A small image classifier, trained from scratch: norm layernorm, 27100 steps.
Rows from block 4 of a small image classifier, named by matrix and row number. Rows with one number belong to one neuron. Each number is 128 + 24 x the weight over its row's rms, rounded and kept within 0 to 255. All counts start at 0.
After each neuron's rows are labels from the 100 images, of 14848, where the neuron reaches its highest value: "patch colour" is the nearest of a few named colours to the mean colour under the peak. Only what is clearly more common there than usual is listed. The data: views of escape-time and Newton fractals.
# fc1: MLP up (model.blocks.4.mlp.fc1.weight, 768x128), inputs 0-127
# fc2: MLP down (model.blocks.4.mlp.fc2.weight, 128x768, transposed), outputs 0-127

fc1.509 [148 130 183 166 110 122 104 120 117 102 141 155 137  89 132 127 130 111 121 124 163 107 105 162 139 126 143 139  81 114 111 127 127 134 121 166 144 121  86 108 125  98 134 131 139 121  98  81  65 153 143 153 122 167 137 139 132 167 146  86 130 159 124 148 152 176  92 100 120 127 124  97 135 164 127 113 126 103 129 137 120  97 141 133 121 111 143 144 128  85 117 133 159  80 127  78 111 142 127 143 119 129 135 152 147 112 150 113 166 148 141 155 134 130 112 199 105 102 114 111 150 140 103 168  78 158 112 113]
fc2.509 [ 94 142 147 148 173  71 118 185 174 117 129 133 137 132 169 125 173 140 140 120 130 163  83 133 129  69 116  97 151 112 117 133 118 141 128 103 113 126 168 122 134 158  96 140  95 138 106 129 119 115 113 143 114 151  97  91 122 141 124 123  80 105 151 136 107 158 134 183  91 116 114 127 122 124 162  92 128 113 128 140 151 133  96 161 123 120 145 155 105 150 106 124 109  98  77 184 122  95 128 137 150  91  87 111 114 119 139  96 168 151 145 124 153 153 120 141 122 126 141 109 146 128 102 124 137 110 140 130]
patch colour: black

fc1.11 [123  78 124 120  99 158 132 117  90 114  85 122 143 134 167 123 137 148 194 105 113 120 123 160 179 110 103 126 149  82 139  86 136 141 101 127 141 139 125 106 113 101 132 134 102 151 143 136 123  82 160 146 118 137 107 136 164 194 119 106 111  98 145 131  99 133 126 120 112 156 155 120 190 137 110 122 154 107 143 161 158 159 125 150 155 159 118 108 115 131 113 130 134  70 146 117 114 159 147 112 159 135 109 138 159 115 102 135 122 134  63 119 151 147 116 153 148 118 109 102 111 125 121 122 148 110 101 149]
fc2.11 [138  91  90  98 137 153 126  89 134 143 135 124 117 122 121 131 161 141 103 153 154 122  98 152  98  80 142  96 110 131 174 152 153 154 175  90 150 140 129 111 134 102 128 143  68  91 150 131 122 143  86 130 122 127 108 124 113 164 109 139 138  96  89 109 142 146 115 116 126 105 141 121  95 132 132 100 128 128 128 131 191 177 143  82 101 108 154 156 104 145 132 121 132  93  92 123 118 122 153 140 148 144 143 161 167 130  90 147 121 168 149 155  92  81 147 125 137 144 124 130 126 136  93 126 140 100 117  91]
patch colour: brown

fc1.401 [139 129 177 138 123 183  89 108 109 118 119 128 140 116 129 133  95 119 127 167 130 139 144  97 120 144 143 120 146 116 132 116 134 109 125 112 135 104 173 110 106 164 114 125 121 117 121  90 127 100 161 154 137 115 114 143 148 161  90 165 108  94 102 103 171 101 149 123 128 132 136 137 170 115 139 153 136 153 141 164 138 134 111 108 156 168 134 174  96 112 107 102 159 156 121 130  79 146  87 156 112  97 130 123 140 119 136 155 162  87 111 113 161 122  92 157 172  76 127 154 137 181 106 121 125 152 147  93]
fc2.401 [131 165 135 107 115 149  92  90 176 125 137 167 135 120 120 135  99 152 127  86 164 116 143 130 147 106 102  50 115 140 114 144 114 122 112 138 125 161 117 124 141 119  91 158 176 143 129 166 134 147 119 134 130 112 111 107 105 180 115 148 131 157 102 117 160 110  59 149 171 135 115 114 137 109 140 126 147 158 100 132 137 126 166  97 148 138 113 145 147 144 134 136 139 124 121 135 116 124 112 108 106  73  83 143 116 101 105 109 123 145 115 141 149 145  82 174 150 107 158 107 140  96 103 128 129 167 143 115]
patch colour: black

fc1.579 [175 148 167 144 103 110 141 127  93 121 141 134 122  83 182 141 140 117 171 104 124 133  92  79 126 124 141 103 134 167 156 140 113 148 140  83 151 137 117 159 120 156 109 129 122 106 120 143 110 103 101 115 106 158 119 127  82 147 123 178 106 151 154 141  91 159  83 144 118 124  94  92 148 147 169 132 161 157 120 150 116 129  84 147 137 126 177 147 139 111 117 101 104 133 162 109 116 153 111 141 140 112 129 148 170 100 114 114 161 118 117 124  84 131 126 108  91 179 110 122 142 121 147 130 119 114 141 109]
fc2.579 [139 146 126 154 115 131 151 108 103 191 124 112 129 155 149 114 122 155 115 132 169 129 116 145 152 126 131 127 158 113 106 138 158 134 112  99  97 132 101 168 141 168  97 151 143 110  93 131 116 131 135 100 145 144 149 154 133  96 120 161 157 148 126 103  88 135 164 150  91 126 143 133 128 144 173 102 124 126 112 134 112 146  94 144  65 119 145 149 153  96 139 137 106 158  91 170 105 100 111 131 174 145 158  98 125 161 185 138 121  97 109 106 136 146  96  93 138 134 105 147 183 154 122 101 114 122 101 125]
patch colour: black

fc1.150 [126  99 158 120 152 159  89  80 149 139 136 138 171 131 147 104 149 163 103 120 103 139 122 144 120 119 112 120 117 152 156  47 109 130 131 133 136 152 112  89 131 103 127 145 124 143 135 175 109  96 123  85 139 115 119 116 131 141  88 181 136 127 135 168 154 119 118 135  76 201 154 102 145 144 128 152 107 124 181 112 104 152 118 113 148 126 131 125 112 137 108  86 142 127 112  98 123 150 159  91 170  98 129 109 140 126 153 119  93 148 133 151 148 104 127 133 123 129 147 113 128 143  88 145  96 129 134 153]
fc2.150 [148 126 145 127 118 117 146 119 125 113 142 130  88 104 113 120 142 151 103 151 145 143 152 134 117 135 149 157  92 165 151 144 151 145 151 113 162 124 112 136 141 100 156 115 138 141 110  91  94  87  91  69 107 111 128 108 136 108  80 144 179 121 131  95 119  91 129 111 133 116 172 100 141 124 136 153 128 117 122 168 154 142 176 134 120  95 145 109 128 138 140 136 160 102 106 131 159  87  89 127 197 119 165 156 132 100  95 131 134 140 135 107  62 116 135 131 148 132 106 125 170 153 132  89 132 149 151 147]
patch colour: brown

fc1.479 [133 132 152 104 133 136  79 121 120 114 112 104 147 129 230 118 135 135 123  99 114  92 125 129 115 130 128 120 161 142 255 117 134 104 133 118 115 121  92 133 135 162 120 137 129 127 107 116 137 141 113  94 133 124 126 157 129 132 117 105 156 114 107 147 102 126 123 134  98 181  74 166 150 135 133 125 126 123 133 117 142 118 164 118 128 125  97 142 131 138 149 100 123 116 141 108 137 122  97 150 114 101 130 135 134 159 133 133 147 121 124 127 137 120 127 155 123 132 137 107 130 137 123 105 134 101 111 174]
fc2.479 [114 159  99 103 122 163 123 139 145 147 137  92 116 131 180 151 109  87 160 117 156 135 154 160 163 186 114 124 183 128  63 119  88 134 103 140 120 136 157 130 146 154 135 136 143 141 139 141 139 115 153 118 127 102 138 153 154 107 125 118  81 148 154 179  98 133 129 160 143 137 107 164 135 140 140 118 101 126 143 159 129 127  91 144 131 115 109 141 145  99 148  55 148 165 152 145 134 139 145 133 125 144 118  99  94 149 127 119 124 108 117 180 150 142  94 167 144 145 133 106 150 148 140 118 118 128 129 165]
patch colour: red

fc1.219 [186 134 119 135 158 111 152 127 133  94  85 124 133 103 125 117  54 126 134 107 112 129 120 125 184 104 121 145 146 135 100 156 106 119 105 121 109 195 111 130 102 116 101 149 106 130 142 109 139  97 131 140 140 132 116 130 105 122 154 104  97 127 139 175 141 150 143 160 114 132 132 101 125  95 183 141 160 148 154  97 115 153 103 134 177 164 140  90 115 169 133 146 116  55 157 149  94 168 143 153 129  99 148 126 129 128 143 144 141 125 109 130 122 122 144 120  95 113 146 124 117 132 124 125 150 136  98 103]
fc2.219 [119 119 143 110 125 119 104 159 156 151  99 126 111 178 167 157 101 119 141 150 127 138 155 119 117 106 143 144 175  87 129  99 116 150 107 125 143 179 160 113 131 141 102 143  88 153  95 105 132  99 179 139 130 144 159 145 111 155 146 106 120 152 123 139 135 148  80 116 131 109 156 119  93  78 137  82 146 141 157 137 107 104 162 111 147 135  88 143 129  96 152 135 117 163 119 113 169 106 156 113  92 130 104 124 114 124 116  94 145 147 127 195 113 144  98 147  98 153 110 107 146 162 130 129 142 133 162 134]
patch colour: pink

fc1.2 [129 113 155 117 143 130 138 104 118  81 137 133 143 100 138 109 124 130 105 104 156 145 114  87 125 109 156 137 106 132 141 112 133  57 146 130 102 151 108 112 132 145 147 151 180 122 173  98 108 152 116  87 115 123 144 126 101 120 117 110 121 134 193  89 121 141 124 120 116 115 133 127 124 126 175 134 158  91 147  99 132 130 120 140  95 137 102 114  93 147 113 130 102  90 132 104 118 133 118 125 101 133 147 130 130 132 133 102 189 156 138 144 160 106 145 111 117 150 101 157  47 169 118  93 105 178 115 142]
fc2.2 [141 110 161  87  88 124 140 146 137 152 173 143 159 115 127 120 123 137 132 120 148 109 109 102  81  99 123 129  90  97 124  79 127 154 139  80 141 118 133 182 141 149 116 133 128 117 152 117 113 136 118 116 113 142 142 128 116 154 126 148 115 119  78 109 127 125 140 128  80 101 136 121 105 135 172 151 143 139 110 143 156 150 147 164 160 140 145 107 141 111 142  94 157 106 131 101 151 123  79 140 108 140 121 103 144 108  94 149 159 110 143 155  61 111 125 141 144 109 111 125 143 152 160 150 110 146  80 199]
patch colour: black

fc1.224 [157 135 144 131 140 116 113 151 112 135 129  49 112 113 154 122 161 104 139 142 140 115 129 133 162 114 118 137 119 161 136 146 146 138 138 117 140 118 137 154 133 180  60 147 151 119 123  61 186 148 125 104 118 146 127 159 129  98 135 105 145 145 131 139 135 145 122 149 116  58  47 149  91 131 138 133 119 228 123 120 129 120 122 125 130 138 110 116 123 130 149  98 122 138 118 113 115 119 138 147 108  85 114 160 129 128 141 128 129 111 127 122 146 119 112 133 119 137  83 152 138 139 134 105 129 126 121 124]
fc2.224 [141 119 141 149 150 158 128 106 129 129 110 101 188 156 109 158 109  87 148 140 107 129 119 131 152 137 153 111 163 109 125 157  90  83 138 140 106 106 172 109 121 154  71 118 116  98 136 198 196 121 133  96 149 142 126 128 129  87 145 123 140 130 122 125 160 156  89 150 141  86  86 187 113 124 137 119 130 158 109 108 131 109 118 116 125 136  78 128 129 139 157 143 119 114 143 100 133 124 130 154 158 134 132 110 170 185 129 134 136 141 131 133 135 141 111 118 130 136 155 141 130 167 125 112 102 111 155 146]
patch colour: pink

fc1.541 [129 154 208 108 123 121 147 151 111 133  85 108 123 129 126 147 153 161 141 151 152 128 150  81 122  98 134 112 166 108 146 145 154 144 144 121 150  88 137 149  76 120 105 112  90 112 156 152 112 122 120 105 132 137 118 153 167 148 156 142 116 122 135  92  96 150 106 101 128 114 126  68 134 132 155 123 109 138 150 156 103 138 150 122 115 150 102 111 139 103 134 140 120 117 166  73 133 151 140 116 107 106 195 128 114 110  88 127 150 120 132  91 113 119 106 100 134 118 113 122 143 133 107 173 141  99  83 100]
fc2.541 [131 121  97 174 130 119 158 102 125 122  66  80 125 168 139 132 125  98 119 135 119 126 156  67  90 141 169 127 165 110 102 135 158 145 124 174 139 116  84 138 109 126  80 101 132 119 128 137 131 157 125 143 120  99 146  78 133 130 127 147 128 152 133 110 130 145 164 119 133 158 107 116 152  88 100 128 119 159 108 139  76 141 141 170 132 140 110 106 101 149 117 137 113 123 141 142 141 102 112 130 158 160 136 128 118 134 176 146  89 115 103 131 123 140  94 113 146 117 171 130 147 130 138 157 152 118 195 137]
patch colour: pink

fc1.404 [142  98 129 102 126 115 176 123 132 142 135 146  97 123  90 167 165 191 142 132 137 161 148 119 143 122 165 101  72  72 128  81 131 134  74 117 143  92 156 108 101 115 146 136 126 158 154 148 130 149 158 166 138 169 136 131 115 128 139 132  83 108 157 122 178 126 126 129 116 138 189  80 112 118 158 161 143 113 114 105  97 114 125 141 132 158 121 162 132 119  90 124 143 121 149 123 138 128 137 118  82 110 121 103 108 112 116 107 155 118 120 124 154 126 147 142 121 137 137 127 118 100  92 117 130 115 159  98]
fc2.404 [143 139 176 116 138 141 117 132 105 132 123 136 119 152 133 118  82 112 171 159 135 154 109 158 160 174 126 123 174 122  96  97 168 141 107 159 110 128 168 124 108 182 109  91 154 153 122 112 151 120 133 125 102 120 180 137 128 130 133 139 114 171 134 166 115 147  93 153 140 158  99 147 164 132 189 114 103 110 147 117 100 114 114  99 159 162 154 125 100 118 105 101 104 169 144 111 149 166 124 130 100 153 146 113  93 139 118 148 130 118 107 135 132 112 117 153 110 159 122 141 113 133 126 172 159 132 134 173]
patch colour: grey

fc1.305 [128 113 130 108 135 145 128 126 162  88 119 127 166 112  97 149 137 138 145 125 114 199 136 164 178  60 134  76 100 134 134 111 126 129 126 123 166 152 154 101 126 119 149 130 136 124 145 147  76 119 162 162 151 144 153 163 149 156 105 116 126 109 128 145 130 125 130 100 130 108 175  44 110 124 161 145 136 117 124 128 126 156 131 113 107 158 110 140 113 134  78 108 102  71 142 111 103 146 104 144 121 117 131 143 135 133 154 122 124 106 130 123 142 104 131 123 121 116 144 158 133 113  83 126 110 170 147 103]
fc2.305 [164 196 154 127 107 155 133  87 126 128 104 134 132 154  98 153  93  82 151 132 171 167 122 164 171 141 113 116 177 132 140 108 110 165 112 149 107 173 115 173 137 135 128  98 139 113 131 138 132 135 128 153 118 119 142 160 123 153 153 113 164 148 132 145 126 125 105 156 182 104 131 130 140 102 131 102  82 116 125 105 127 120 108 115 156 163  94 171  92 106 117 118 129 144 141 150 159 122 154 165 118 145 120  99 123 165 156 126  98 122 147 131 147 122  82 163 104 154 121 136  98 132 122 109 160 129 143 141]
patch colour: brown

fc1.639 [185 123 144 120 121 114 131 160 138 192 124  71 119 116 160 126 128 127 166 142 143 153 103 105 163 102 134 143 129 128 121 146 111  95 156 129 121 135 154 164 119 166  84 129 141 146 124  96 152 144 149 103 132 130 124 179 131 118 109 118 124 142 135 105 118 159 114 111 124  29 148 141 135 136 135 132 127 113  93 144 108 206 117 100 132 117  96 122 123  97 139 140 132 123 116  72 118 142 140 115 121 116  89 149 153 130 123  88 120 113 116 139 148 141 124  99 158 148 109 146 131 143 134 128 127 114 119  78]
fc2.639 [134 131  99 136 125  97 133 120 129 139 120  89 203 111 127 156 125  97 146 127 165 125 114 102 146 139 132  84 123 155 171 106 105 159 114 180 130  88 122 142 124 130 107 122 137  93 143 209 168 143 127 110 146 142 140 134 125  80 133 149 169 127 169 142 153 164 132 130 109  87 111 175  99 122 154 154 111 151 135 123 140 129 115 127 129 148 109 129 133 109 119 111 130 104 155  96 141 127 160  99 148 119 156  95 127 185 104 125 112 142 100 121 127 175 129 120 115 154 165 171 122 124 127 124 138 145 141 125]
patch colour: pink; white

fc1.396 [160 140 115 130 167 126 144 119 104 131 146 117 101 129 150 153 156 143 179 104 115 130 141 142 119 160 190 132 118 158 133 138 127  99 145  93 121  89  91 135 145 110  85 116  87  94 175 103 118  84 148 136 119 151 133 143 154 142 158 120 110 137 183 116 171 123 113 133 107 132 137 121 119 120 164 153 146 101 142 144 105 166 139 180 114 119 113 134 113 119 140 149 102 117 119  97 111 114 121 160 134 126 146 113 136 115 124 128 109 114 188  90 151 147 121 179 113 112 160 108  69 136 107 128 145  92 101 141]
fc2.396 [124 130 126 128 108 154 108 128 151 114 148 140 161 147 140 100 118 148 128 127  93 114  98 104 140 175 146 133  89 140 107 129 132 119 167 135 168 117 128  79 163 142  94 150 147 157 156 147 140 160 117 155  93  87 134 176 102 127 138 138 139 141 136 125 144 156 116 172 127 145 110 133 159 134 138 149 130 154 117 109  97 124 127  91  87 124 111 123  87 130 162 115 154 124 116  91  99 132 164 142 165 102 133 120 152 118 134  80 140 159 120  93 119  94 107 113  84 154 153  71 109 116 178 158 126 171 154 127]
patch colour: pink

fc1.208 [147 110 122 101 131 128  85 134 137 120 143  93 109  94 122  92 178 120  79 105 141 153 126 119 131 114 150 129 138 107 128  95 112 164 142 129 110 104 139  88 128 132 114 155 110 152  95 125 112 104 190 114 121 167 180 111 137 120 106  90  96 140 129 174 161  98 143 115  95 127 140 116 131 133 183 181 137  98 120  97 187 150 159 160 116 166 124 146 117 128 103 108 165 143 119 136 138 134 139 136 104 141 127 144 114 118 123  94 127 138 161 124 157 113  84 130 144 150 127 141 147 111 124 114 127 102  78 155]
fc2.208 [147 142 131 111 145 124 143 156 123 153 135 137 143 137 176 171  79 112  83 139 114 122 148 158 108 108 114  97 145 130 152 144 179  99 119 156 161 105 119 147 134 160 104  92 145 137 151 100 115 121 131 134 120 165 112  88 157 156  87 124 152 103 169 108 144 119 137 118 156 153 145 140 147 159 155 128  82 138 135  84 101  92 139 120 120 124 132 124 147 164 104 152 151 123  75 144 146 124 125 123 142 165 112 131 142 150 143 163 159 106 142 127 121  99 146 145 158 156 121 118 133 104 112 146  78 107 117 196]
patch colour: brown

fc1.504 [147 166 139 133 144 129 124 123 120 109 135 102 113 142 144 113 138 162 148  67  94 139 138  85  92 134 116 117 116 132 155  75 104 166 145 149 121 118 106 135 154 117 129 174 147 131  94 108 137 138 113 144 124 136 128 151 151 166 132 187 141 179 126  95 111 136 138 149  98 133 126 135 127 113 178 138 147 132 118 104 111 104 110 156 109 156 104 158 117  78 148 149 143 107 165 102  93 134 106 160 115 119  74 101 148 155  99 128 123 144 118 130 154 131 157 134 113 129 107 173 122 149 112 125 123 191 134  85]
fc2.504 [116 138 108 128  97  86 148 113 121 145 136  93 171  60 101 123 115 112 157 115 196 140 160 108 109 165 126 113 113  90 145 119 131 152 137 134 118 138 132 125 148 113 144 113 131 112 146 168 153 135 127 162 124 133 158 106 139 105 184 113 122 132 143 137 168 148 138 154 139 103  66 170 119 138 125 130 120 121 120 110 120 140 112  76 102 123 191 166 138 135 172 132 128 112 129 107 161 122 118 104 131 120 105 134 134 124 110 165 114 161 163 131 119 135 164  98 134 155 129 157 143 107 170 164 144 142 138 106]
patch colour: grey

fc1.280 [145 126 117 120 142 146 127  87 121 115 122  59 155 110 127 154 120 120 151 117 123 126 133  84 106 129 152 106 158  64 117  98 126  94 108  96 146  74 102 129 131 105 150 135 162  93 156 126 159 116 141 120 145  99 134 152  65 152 132 141 154 129 143 115 131 161 117  85 132 122 118 114 120 126 172 160 185 126  95 109 137 149  96  94 122 154 100 113 116 138 149 114 110 136 146 118 121 190 133 160 115 132 153 127 151 149 139 120 110 153  99 134 134 142  91 108 155 137 124 143 132 148 136  82 158 148 116 162]
fc2.280 [ 92 155 119 102 119 114 101 143 132 136 116 146 145 133 155 106 110  95 158 148 132 119 154 101 115 104 157 121 146 113 152 137 126 159 149 109 123 122 101 150 172 152 107 157 142 155 168 175 162 127 115 148 153 128 167  71 130 123 149 129 122 140 166 103 119 133 136 134  51 112 117 111 148  94 124 160 109 117  98 129 166 162 134  99 118 132  92 130 130 161  96  96 176 136 136 123 154 152 103 157 133 102  93  91 150 137 154 126 131 109 137 171 148 116 155 130 114 115  92 123 165 100 155  94 104 108 147 118]
patch colour: black

fc1.108 [129 131 145 117  91  84 121 107 118 118 131 174 135 111 156 102 124 155  94  96 140 133 167 190 142 125 162 148 119 119 167 132 159 141 114 154 156 106 101 115  85 136 153 120 136 113 112 109  99 108 146 118 144 110 127 138 147 111 154 125 108 130 149 148 107 130 106 138 100 146 146 127 132 194 126 126 123 104 177 180 153 112  93 121 160 192 125 137 100  99 127 127 158  82 128 145 114 153 117  97 131 148 126 104 135 106 138 126 161 124 109 153  74 125 107 167 112 183 112 137 155  99 126 141 119 127 117 131]
fc2.108 [ 90 132 135 124 159 110  79 182  91 134  92 143 144 142 136 102 154 134 125 176 101 167 141 134 124 118 105 125 150 134 183 110 113  99 145 128 148 121 141 129 121 127  93 103  92 112 124 149 102 142 102 131 119 162 145 126 151 118 120 163 149 114 129 129 165 125 148 109 148 159 108 138 158 123 120 123 121 146 110 133 129 124 112 135 126 120 100 186 121 153 151 120 133  98  98 114  74  81 137 158 120 182 130 107 172 112 119 125 144 160 109 147 114 126 150 128  97 131 171  99 159 163 118 144  54 126 126 107]
patch colour: brown

fc1.488 [141 144 131 122 150 111 106 124 186 121 105 141 191  67 124 105 141 144 105 175 149 154 126 112 156 112 188 132 126 143 114 101 137 144  81 142 122 113 124 124 138  98 142 110 104 126 140  98  89  83 145 119  99 152 141 133 133  97 146 145 114 133 160 118 151 123 124 107 163 126 108 135 125 163 122 176 164 126 150 113 135  92  99 159 115 136 130 132 134 111 130 136  92 117 124 120 127 154 140 127 114 113 140 143 166 152 120 121 148 150 149 142 144  88 119 139  97  93 107  95  89  90 124 132 125 202  93 146]
fc2.488 [105  89  95 161 114 127 123 149 114 162 113 109 113 133 114  90 144 107 124 123 105 125 169 122 128  90  93  71 108 131 119 149 140 100 135 147 133 143 151 122 140 130 134 123 138 102 170 150 139 121 123  71 147 138 153 121  86 103 173 120 175  94 125 122 130 108 160 130 140 115 120 139 145 123 111 125 147 131 121 156  97 120 172 104 101 103 103 128 141 107  63 149 145 132 123 109 149 124 141 143 149 165 153 113 140 117 108 150 167  94 160 124 140 103  85 109  98 162 123 164 116  80  61 111 123 118 136 145]
patch colour: black

fc1.634 [152 110 150 123 150 120 108 112  79 135 113 139 102 106 130 155 202 142  73 116 116 132 148 107 135 111 116 131 109 123 173 146 138 139 137 123 135  83 109 122 115 129 120 135 117 119 132 115 101  96 124  96 140 138 181 157 132 134 136 151  92  85 129 118  72 150 145 175 143 143 134 128 110 151 133 136 160 107 127 192 107 147 134 119 136 137 130  92 146 128  91 138 117  83 138 143 126 124  92 126 179 149 105 162 119 129  98 122 131 113 134 176 144 134  96 168  99 140 140  85 105 115 126 118 133 152 177 112]
fc2.634 [119 119 133 146 122 119 130 118 113 177 155 115 121 152 117 139 120 139 143 105 161 133 130 119 129 146  80 126 117 129 159 131 130 113 148 129  89  97 130 110 109 129 128  96 122 133 153 150 128 131 162 103 112 134 158 119 170  79 107 129 121 125 155 152 117 143 153 103 119 149 108 167 133 123 124 135  98 107 115 162 154 126 126 151 102 135 114 169 122 106 123 107 150 169 117 137  77 119 124 100 172 134 195  94 110  92 155 137 121  64 134 128 130 119 158 160  67 112 133 115 153 177 120  92  79  98  96 160]
patch colour: black

fc1.484 [159 116 137 119 118 129 141 148 100 140 122 142 129 125 186 126 117 164 131 126 110 151 158 161 131 137 144 100 113  98 146 134 152 141 149  99 170 138 152 150 114 125 153 144 138  99 135 144 128 103 103  95 112 117 164 144  97  86 139  89 129 138 153 110 101 126 109 125 143 113 145 122 104 139 153 129 121 127  90  85 148 200  99 171 108 153 151 118 103 126 129 123 126 101 145 172 140 128 110 116 115 105  86  94 168  97  95 124 151 140 139 174 125  99 152  93  74 130 143 107  91 121 110 121 106  89 104  89]
fc2.484 [133 125 135 146 146 105 129 121 130 119 154 195 150 101 140 152 117  78 131 132 123 175 141 118 132 113  89 100 138 104 134 128 117 121  81 128 122  94 112 147 128 108 117 141 136  95 139 101 165 135  93 162 162 168 117 104 111  52 142 164 125 117 128 127 139 134 137 108  71 115 121 121 135 144 149 167 143 105 109 115  92 167 111 133 128 110 135 135  98 134 132 126  93  89 140 122 131 167 105 124 152 119 107 158 119 138  81 151 154 120 138 112 102 109 151  93 103 158  99 133 145 189 146  82 116 115 124 132]
patch colour: pink

fc1.45 [164 147 122 126 155 120 120  97 123  96 113 126 143 188 153 184 147 145 127 115 122 112 162 110 158 113 142 140  93 142 147 141 126 127 136 142 123 143 131  79  73 139 141 118 142 161 135 116 121 125 181 148  95 108 115 142 144 145  89 136 121 146 130 131 133 126  73 180 112 148 157 125 123 131 129 174 102 144 124 115 137 173 132 135 164 132 107 129 123 138 134 148 173  83 116 112  81 133 161  85 138 103  88 124 154 116 145 160 110 127 127 180 128 115  97 135 134 123 107 143  88 113 116 114 109 143  80 156]
fc2.45 [115  94 120 141  92 171 126 118 138 141 108 139 126 148 108  87 173 139 126 164 131 128 123 151 137 137 113  99  92 135 121 100 174 154 168 111 120 132 102 133 142  69 169 164 131  96 142 111 124 128 113  99 143 117 127 111 113 156 147 129 139 121  76 124 123 177 118 143  96 137 116 137 138  87 108 143 157 134 137  75 169 133 148  72 137 138 151 179 113 165 143 125 126 147 111 113 130 159 159 129 160  98 126 131 145 162  99 105 171 141 102 139 129 109  97 127  95 115 152 120 122  90 139 137 123 127  82 104]
patch colour: pink

fc1.214 [119 146 122 155 155 130 115 138 145 155 155 147 111 101  79 114 142 156 157 159 138 220 166 140 126 155 159  94  89 117  90 142 102 120 124 135 139 161 131 108  91 158 123 126 141 111 163 131 120 110 172 149 152 153 131 146 172  95 130 104 110 138 119 173 172 105 146 141 134 120 141  95 103 151 126 133 100 117 162 136 141 102 131 130 155 164 127 150 107 130 126 175 174 101 142 172 118 102 148 154 145 108  96 141  93 123 150 145 142 152 146 141 145 123 116 137 124 135 109 133 119 131 100 126 150 131 114  86]
fc2.214 [129 193 111 127 157 106 111 146 158 152 122 150 122 114 136 147 136 121 148 137 109 140 140 143 133 153 120 114 167 139  95 150 128 142 133 121 135 127 141 144 130 135 123  97 150 156 144 129 126 129 150 152 155 113  89  84  64 115 110  99  99 157 181 191  63 143 115 123 111  89 144 118 161 159 145 140 145 120 135 117 115 124 146 114 149 112  83 153 159 116 121  90 115 169 118 157 142 161  84 120 151 136 136 142  97 137 129 133 153 126 167 115 157 111  85 131 131 134 104 102 138 117 157  86  94 131 100 108]
patch colour: brown

fc1.18 [133 117 113  96 121 168 149 116 124 151 120 131 116 107 103 110  91 158 170 135 155 144  95 110 131 115 149 123 122  82 142 142 131  94 138 127 118 114 130 123 106 116 169 142 151 125 115 150 129 147 127 148 136 126 115 124  99 151 127 116  62 154 144 132 156 147 105 104 133 130 172  69 189 117 149 151 143  98 124 125 119 126 152 115 116 178  90 117 118 116  74 168 120 131 124 107 133 109 177 170 134 115 147 160 136 159 153 103 120 187 106 142 161 124 112 130 140 129  82 133 135 126  74 158 134 105 118 104]
fc2.18 [ 82 145 144 168 107 128 186 105 127 143 110  94 138 134 136 139 129 125 157 117 130 141 104 123 170 135  90 130 149 125 125  91 113 100  94 132 102 152 100 127 107 124 104 104 130 116  72 159 132 154 145 127 119 112 113 126 163 111 132 145 167 123 177 167 144 137 159  97 120 152 114 161 136  88 139  76 144 101 145 114 145 132 106 169 105 145  49  95 141 155 134 113 125 117 119  94 132 152 113 138 136 119 151 121 128 176 142 100 105 103  97 113  96 136 113 124 133 138 113 153 104 138 149 150 150  92 158 109]
patch colour: brown

fc1.730 [130 114 151 117 111 147 148 128 154 129 118 150 130 154 140 127 166 130 126 163 149 174 121 130 105 103 132  88 110 132  95 117 141 150 117 161 115 148 107 112 138 193  99 113  92 114 100 109 138 158 117 129 143 165 137 134 113  95  92 119  66 142 109 124 124 141 139 156  90 101 142 150 106 122 148 123 122 157 143 152 176 168 175 148 100 164 104 145 144 133 112 116 117 114 113 119 143 115 105 131 161  85  93 141 177 146 141 100 148 150 142 146 114 125 110 163  96 122 124 109 100  88 108  71 176 134 132 128]
fc2.730 [148 157 100 111 145 119  97 124 152 122 103 101 150 167 118 135 139 121 121 129 106 117 129 171  97 109 124 117  92 133 127 125 105 112 145 144 111 125 153 167 133 112 106 119 113 118 185 131 122 126 110  95 195 165 160 104 130 142 112 136 122 131 123 167 105 119 124 138 133  96 130 134 136 128 128  72  96 118 110 126 103 121 140 107 132 129 113 134 109 167 135 156 140 149 143 105  86 112 140 137 145 150 137 119 163  88 114  94 150 136 128  97  75  80 146 169 139 132 105 154 130  63 173 148 194 105 117 119]
patch colour: grey